config.toml
train_examples = 195000
horizontal_flip = false
muon_scale = "original"
learning_rate = 0.03
orthogonalizer = "newton_schulz_5"
adamw_lr_other_params = 0.0018
Rows from block 3 of a small segmentation model, named by matrix and row number. Rows with one number belong to one channel. Each number is 128 + 32 x the weight over its row's rms, rounded and kept within 0 to 255. All counts start at 0. Numbers have three digits each.
After each channel's rows are labels from the 100 images, of 14976, where the channel reaches its highest value: "strongest on" is what is common among them. Only what is clearly more common there than usual is listed. The data: rendered solids tumbling over patterned floors. In brackets: how many of the 100, against the usual share in percent.
# convs1: first pointwise conv (model.mid.0.convs.1.weight, 256x256x1x1, standardized in use), inputs 0-63
# convs3: second pointwise conv (model.mid.0.convs.3.weight, 256x256x1x1, standardized in use, transposed), outputs 0-63

convs1.221:175105101153088138119139095120085156121125136164181120105125143110192107149078121101076125146102102068107130093120113184117175128079110111130134204104125161166157145137153127127165131097099146
convs3.221:194163139098155154129105092140137123100109132128156156149155203129100207135103124164092177106115195113154088107103104143177161165135119116155150140189070144128111168095179152152133087103118101
strongest on: count: one (58 vs 25.8)

convs1.200:134152149045255116207112187170129102128124000132099101100175081151105109116117102108085085132202201087120084098081018130082129151145111121122175166082123135102118133147129139166075134118091123
convs3.200:124155115112187107072135105112054123127130127161096137088075121145221156190119134101130139135109117101131139113180086140096109126075128116153187143155123131092124061096143092092119103117118126
strongest on: count: four (49 vs 23.2); dotted object (35 vs 16.3)

convs1.98:142162127118178128125090150087110128122233116120135107119148161103123125062126089169165165153170007145099141175146122128136160138114133144164096068115162110099128106067099107171108157139134093
convs3.98:128141133102149168135153109072081129108104111156171138122156107159170157078121128176155125133101121156148130124105156109160121168188158116104156145143135131104119146113122185152140144118105046
strongest on: count: four (49 vs 23.2)

convs1.54:176159134094113175117097065137116147128177092111117134118124098136078128041126061199126123108124084139101141056151180122033136106146096115098095144138120096138153081142119123143100147153180134
convs3.54:108161128145106109142160094087146135193091136097172118140142145184131169090154175203148193161102133110127148082117126147146198122120101045083177123110174148145144080149197152151101121136092159
strongest on: count: one (63 vs 25.8)

convs1.217:141156136101000115079085068255116126110131161141132093128177121111145145116161086135103059142122082137139123135154163136115117143180106151121127102102115167154125148099083123118206105168127130
convs3.217:132153136110095098144190086151101095114176104127121131038073128188141078127115118136105096155159175136141050123246143165156086129111109123144111127143151117142105120112120184081120118112129117
strongest on: count: one (66 vs 25.8)

convs1.233:217086078125153111141089099135093140096183142074107146185123109120124083129114098128106113084135088151119137109159170105145166171129149052084099111120135119156106134087151164133121145127109142
convs3.233:100138156126098131161120104116126112111130053127112129123110111133127133113153127072135107107136105241115112115136136105154129143139145135023106112060152146133117109146108114110123138132047106
strongest on: count: one (53 vs 25.8)

convs1.210:119133123150108110164134109188148141111134186124085117146104142134122126135119188132127090125122197129122123113168128118143118123158127162126109214142146088127134151118137135085119163128172116
convs3.210:138163122139128157090118162195122074173108112157150122127121169116109146112105145117092078128122145135146115120136119181081090104228183141118144185110108129144211129122159100154090160124161192
strongest on: count: four (48 vs 23.2)

convs1.199:099130156082087139135149172092137103141234081129093106091187088126183145078140130164159036127145155132174161078121146130087155134134139065144201103123181130080123143108096112130107149099163121
convs3.199:122085122132151166118163111163090128144124172089112160147104145120085133086105127120118115105107138108145083136174129109135141086119089088178157159124128124139114165125092092161060083102118142
strongest on: count: four (48 vs 23.2)

convs1.48:117145132185124122164146162062145134117226002137138167148214114137131139151137114136152104123167133128121155079061125098151168138098096138139093193088157122124149107134101152143106095140144135
convs3.48:138118098072067177133172098080052148140150124088124092087111107088120157133100182168183132145115110156146183082118133106144134123090083152162119094125133164108098051108130111117094127085119087
strongest on: count: four (50 vs 23.2)

convs1.130:157155150153134103113160148116083122165111114119160167118177128192092148162134080151096159176173149145125118130160126095019113169084121148116134109194123114098171176120081090052123171152060110
convs3.130:104074191149099137088148107132078131125054148127131126113125164116131102082130215122136131099213097130188120120098129090109132145120143090168156166138139136102161119137150123098168108146219204
strongest on: count: one (53 vs 25.8)